Weights of a small image classifier: held-out accuracy 100%.
Rows from block 8 of a small image classifier, named by matrix and row number. Rows with one number belong to one channel. Each number is 128 + 24 x the weight over its row's rms, rounded and kept within 0 to 255. All counts start at 0.
After each channel's rows are labels from the 100 images, of 14976, where the channel reaches its highest value: "peak at" is the part of the image that holds the peak. Only what is clearly more common there than usual is listed. The data: rendered roads seen from a driver's seat, with toy cars, trees and houses.
# convs1: 3x3 conv, stride 2 (model.blocks.8.convs.1.weight, 96x96x3x3, each kernel summed), inputs 0-95
# convs2: expand pointwise conv (model.blocks.8.convs.2.weight, 384x96x1x1, transposed), outputs 0-63

convs1.50 [132 108 112 113 119  97  72 123  75  83 110 128 132 126 130 135 128 128 115 155  83 116 139  91  99 119 143 135  83 125 133 118 122  91 128  97  93  65 118  85 128  76 128  93  96 123 122 128 116 122 119 139 128 138  87 119 136  92 139 106 128 131 102 106 112 154 129  97 123  73 140  76 127 115 128 140 116 100 120 114 137 149 120 126  82 135 112 141  94 103 104 140 121 121 100  91]
convs2.50 [128 128  88 128 128 128  94 128 128 128 128 128 128 128 128 128 180 128 128 128 128 128 128 128 128 128 128 128 128 128 128 128 128 128 128 128 128 128 141 128 128 128 128 128 128 128 128 128  75 202 128 128 128 128 128 128 128 128 128 128 128 128 128 128]
peak at: middle right

convs1.91 [128 116 123 128 124 126 116  92  89  91 106 141 118 139 119 147 142 206 120 165 115 118 118 112 122 125 126 115 109 128 189 134 117 118 130 124  85 101 128 115 119  59  84 117 130 120 130 128 103 108 125 158 148 152 120 128 128  64 140 128  82 163 110 128 115 156 189 125 128 107 158 113 123 128 128 128 128 125 116 103 149 140 145 136  77 130 124 140 102 110 125 189 145 128 113 123]
convs2.91 [128 128 155 128  89  83 128 128 128 158 128 128 128 169 128 128 128 128 128 128 128 128 128 113 128  93 128 172 128 128 128 128 128 128 180 128 128 128 128 128 128 128 128 128  22  92  99 128  80 128 128 128 128 128  76 128  71 128 128 128 128  68 155 128]
peak at: bottom centre; bottom left

convs1.89 [133 134 138 132 158 128 123 127 111 136 121 139 166 128 182 111 122 128 128 128 117 160 201 144 132 147 158 177 128 136 160 148 131 128 134 132 145 123 143 146 167 124 118 142 131 136 155 177 132 167 158 114 109 118 131 136 104 122 205 124 144 188 126 150 154 134 128 128 153 114 130 122 155 140 128 174 152 134 135 160 111 165  90 141 138 118 171 194 101 135 136 119 136 136 128 133]
convs2.89 [ 95 128 128 159 128 128 174 172 128  80 128 128 128 128 183 128 156 128 128 128 213 128 162 192 128 128 128 128 181 128 128 128 128 128  97 105 128 128 128 115 128 128 128 128 128 128 128 128 128 128 128 128 128  77 183 128 143 128 128 179 128 128 128 128]
peak at: bottom centre; bottom right

convs1.76 [138 150 128 111 143 120 123 160 131 148 160 141 181 105 151 137 107 128 121 126 141 176 186 132 133 145 142 130 120 117 136 164 120 143 146 133 154 109 134 128 190 137 142 130 128 123 147 144 161 155 156 114 113 114 128 128 125 134 203  91 140 188 128 104 140 116 137 137 138 121 131 128 163 123 128 160 128 128 141 134 129 184 118 135 148 129 195 194 112 135 163 128 112 148 124 128]
convs2.76 [128 168  95 180 128 128 210 128 128 128 128 159 108 128 128 128 155 180 128 128 177  86 128 174 155 128 128 128 194 185 162 128 128 128 128 113 128  96 128 128 175 128 157 128 128 162 152 128 170 128 128 128 128  93 128 128 128 128 185 128 128 128 128 167]
peak at: bottom right; bottom centre

convs1.68 [143 159 128 131 150 114 128 128 114 137 125 133 176 116 182 142 134 143 130 138 128 177 188 135 128 150 142 140 121 128 149 167 139 118 139 128 135 118 136 134 169 128 128 122 136 153 160 163 127 163 151 109 118 139 136 128 121 130 212 125 130 218 132 123 141 130 150 135 138 118 147 125 153 128 143 168 137 128 128 158 144 160 116 134 136 133 185 195 114 137 155 139 144 139 118 128]
convs2.68 [ 91 165 128 157 128 128 128 165 155  72 128 128  81 128 128 128 128 128 128 128 128  95 128 224 128 128 128 128 179 128 167  90 128 176 128 128 128 128 128 110 128 128 128 128 128 164 159 128 181 180 128  90 128  67 128 128 128 128 181 128 128 128 154 176]
peak at: bottom right; bottom centre

convs1.27 [155 135 121  87 132  92 117 137 109 128 138 138 128  68 133 140 132 103  71 127 124 113 128 115 128 124 126 150 108  93  89 149 113 133 134 104 124  99 118 110 141 129 159  99 128 140 113 131 136 147 122 102 211 146 102  82 178 143 133  90 152 130 128 123 128 128 100 123 159 106 152 112 132  96 126 128  95  96 135 142 154 131  63 128 140 156 106 134  83 114 125 108 106 143 117  86]
convs2.27 [128 128 128 128 128 128  97  56  92 128 128 128 133  79 128 128 128 128  52 128 128 128 128 128 128 128  91 128  99 128 128 152 128  74 128 128 128 128 128 128 128 128 128 128 152 128 128 128  95 128 128 128 128 128 128 183 128 128 128 128 128 139 128 128]
peak at: bottom centre

convs1.88 [140 143 157 136 118 137 120 118 119 163  79 116 140 142 146 137 142 137 150 164  96 136 143 106 128 155 130 175 123 149 144 172  90 119 153 140  94 120 133 185 140  73 113 137 128 167 135 143 109 165 196 102 128 135 141 152 145  88 142 128 172 167 147 141 145 161 121 128 157 128 147 125 145 147 167 146 178 125 127 165 148 136 110 131 118 157 137 127  91 128 147 135 123 128 110 158]
convs2.88 [128 157 128 151 128 128 128 165 169 128 128 128 128 128 150 128 128 161 177 173 150 172 128 128 128 128 172 128 128 128 128 162 102 182 128 128 128 166 191 128 162 128  88 154 122 128 128 155 128 128 151 128 128 128 128 128 159 165  86 156 128 128 179 128]
peak at: bottom centre; bottom right

convs1.2 [128 128 107 118 122 128 104  74  92  98  50 156 123 126 105 128 128 176 124 126 128 131 133 120 123 120 113 122 104 114 172 120 132  96 128 134  87 118 120 102 104  79  86 111 119 119 126 101  88 119 137 187 114 128  98 132  98  80 121 120 129 138 121 122  99 125 160 105 128  94 128  99 132 103 115 114 133 128  77 127 136 143 121 160  82 126 130 142 128  93 138 180 130 107 115 107]
convs2.2 [128 128 128  92 128 128 128 105 182 128 128 128 183 128 190 128 128 128 128 128 128 128 128 128 128 128 128 128  90 158 128  83  68 128 128 128 182 154 128 128 128 128 128  67  71 128 128 105 128 128 146 128  76 128 128 128 153 128  89  68 128  82 128 128]
peak at: bottom right; bottom centre

convs1.12 [120 101 138 143 138 127 143 145 128 128 128 126 132 134 125 138 125 146 167 120 100 156 121 130 102 166 121 149 128 175 128 153 178 111 151 164 124 128 159 174 143 128 133 129 109 172 162 113 144 153 111 132 129 107 174 172 138 111 124 138 136 121  85 213 117 152 132 137 164 117 132 126 130 146 143 137 179 164 121 125 149 135 154  98 118 137 174  97 146 137 130 114 166 145 111 182]
convs2.12 [164 169 152 128 128 128 128 162  96 128 128 240 128 128  92 128 154 161 177 191 128 128  78 128 128 128 174 128 128 128 169 128 156 188 128 128  99 128 128 128 145 128 128 128 128 156 128 174 128 128 128 128 128 128 128  91 128 128 175 156 191 128 128 163]
peak at: bottom centre; bottom right

convs1.62 [157 164 101  96 138 109 113 137 145 164 123 128 172 108 158 136 150 136 119 146 138 179 174 147 152 128 153 128 120 117 162 142 128 128 128 121 160 128 146 103 162 130 133 113 156 117 148 171 144 147 128 121  92 137 128  88 120 128 175 111 137 180 139 108 154 128 142 128 128 117 123 112 173  96 164 144 119 122 126 128 133 171  87 138 158 115 180 182 120 134 186 147 136 128 109 128]
convs2.62 [ 85 128 128 128 128 128 194 128 185 128 128  96 128 128 188 113 116 170 128 128 175 128 128 128 128 128 128 128 176 181 128 128 128 128 128 128 180 128 128 128  95 128 128 128 128 128 128 128 200 128 128 128 128 128 128 128 128 128 128 128 128 107 128 155]
peak at: bottom right; bottom centre

convs1.77 [111 111 153 149 116 148 150 114 125 114 110 128 137 173 143 135 128 136 180 128  97 128 139 128 128 157 127 125 126 206 128 138 146 124 128 165 115 128 172 183 146 116 102 139 114 172 136 126 121 161 141 128 134 128 196 173 140 102 138 149 153 149 131 168 137 128 138 178 137 128 161 128 128 168 144 133 161 154 122 143 148 147 175 120 126 138 128 128 132 127 110 128 141 128 125 199]
convs2.77 [128 189 128 164 128 141 128 128 128 128 149 178 154 128 128 133 252 157 164 128 128 164 128 128 146 128 128 104 128 128 128 128 128 162 160 128 128 128 128  75 128 107  78 128 118 147 128 215 128 128 128 128 155 128 128 128 156 128 128 157 128 154 174 128]
peak at: bottom right; bottom centre

convs1.79 [135 120 150 162 118 148 162 132 132 131 105 154 167 153 141 129 109 137 180 105 127 122 154 153 133 175 125 129 131 158 141 139 170 128  96 149 125 149 190 194 141 128 108 143 130 157 155 145 139 150 128 132 115 130 190 162 132  90 144 151 144 144 115 136 130 128 103 171 128 131 128 139 145 163 123 128 155 180 117 128 128 152 146 128 120 137 108 135 132 136 120 137 164  96 142 197]
convs2.79 [128 128 128 128 128 128 128 128  95 128 128 185 128 128 128 128 193 128 128 128 128 128  96 128 128 128 189  84 128 128 143 151 128 128 128 128 128 161 128  33 180 128 128 128 128 128 128 208 128 128 128 128 128 151 128  93 128 179 128 128 128 128 128 157]
peak at: bottom right; bottom centre

convs1.28 [138 137  92 119 128 125 118 163 127 129 165 156 133 116 132 122 128 128  96 127 152 165 146 143 146 102 123  57 120 128 120 115 110 122 144 123 130 116 106 118 141 120 175 101 128  94 137 153 131  73 130 106 149 110 100 121 128 128 150 128 125 175 128  79  89 115 128  95  95 117  99 106 118 115 155 129 111 139 142 102 107 141 104 144 155 104 198 164 134 125 174 128 118 195 124 113]
convs2.28 [ 66 100 128 128 128 128 128 128 165 128 151 128 128 128 128 128 128 128 128 128 128 128 128 128 128 213 128 128 128 128 156 128 128 128 128 128 178 128 128 128 128 128 128 163 128 158 128 128 201 128 128 128 128 156 128 128 128 128 128 128 195 128 128 128]
peak at: bottom centre

convs1.33 [145 145 142 115 165 113 135 123 128 128 109 108 168 129 155 129 117 137 133 161 128 194 149 146 123 185 136 160 117 149 124 184 163 102 154 135 123 121 158 132 157 125 100 123 128 191 172 126 117 180 141 128 105 130 152 148 124 124 160 128 147 147 125 159 135 143 141 148 157 114 138 128 138 154 177 157 128 139 114 157 141 130 149 113 134 134 201 148 128 128 128 130 151 161 110 159]
convs2.33 [128 162 128 128  64 128 128 177 114 128 169 197 128 128 100 128 152 176 128 187 128 128 128 196 175 128 128 128 128 128 128  57 128 128 128 128  94 128 128 128 128 128 128 128 115 182 176 184 128 111 128 128 128 128 128 128 128 128 183 180 128 128 128 173]
peak at: bottom centre; bottom right

convs1.85 [147 128  92 114 156 135  89 167 128 160 139 167 113 122 119 139 130 133 137 136 183 175 142 116 139 110 141 112 120 109 128  89 119 136 147 174 166 128 122 135  83 128 155 116 146  55 111 114 175  84 145 128 115 120 118 119 126 161 117 128 115 125 130 112 128 140 122 120 108 121  93 100 111 101 150 110 127 137 147  95 118 124 111 155 138 132 193 126 133 133 194 128 126 165 111 107]
convs2.85 [128 128 128 128 219 128 128 128 128  52  63 128 128 128 128 128 128 128 128 128 128 128 128 128 187 128 128 128 128 128 128 128  76 157 128  55 169  69 128 128 128 128 128 128 128 128 128 128 128 128 128 128 128 128 128 128 128 128 128 128 128 187 128 173]
peak at: bottom centre; bottom left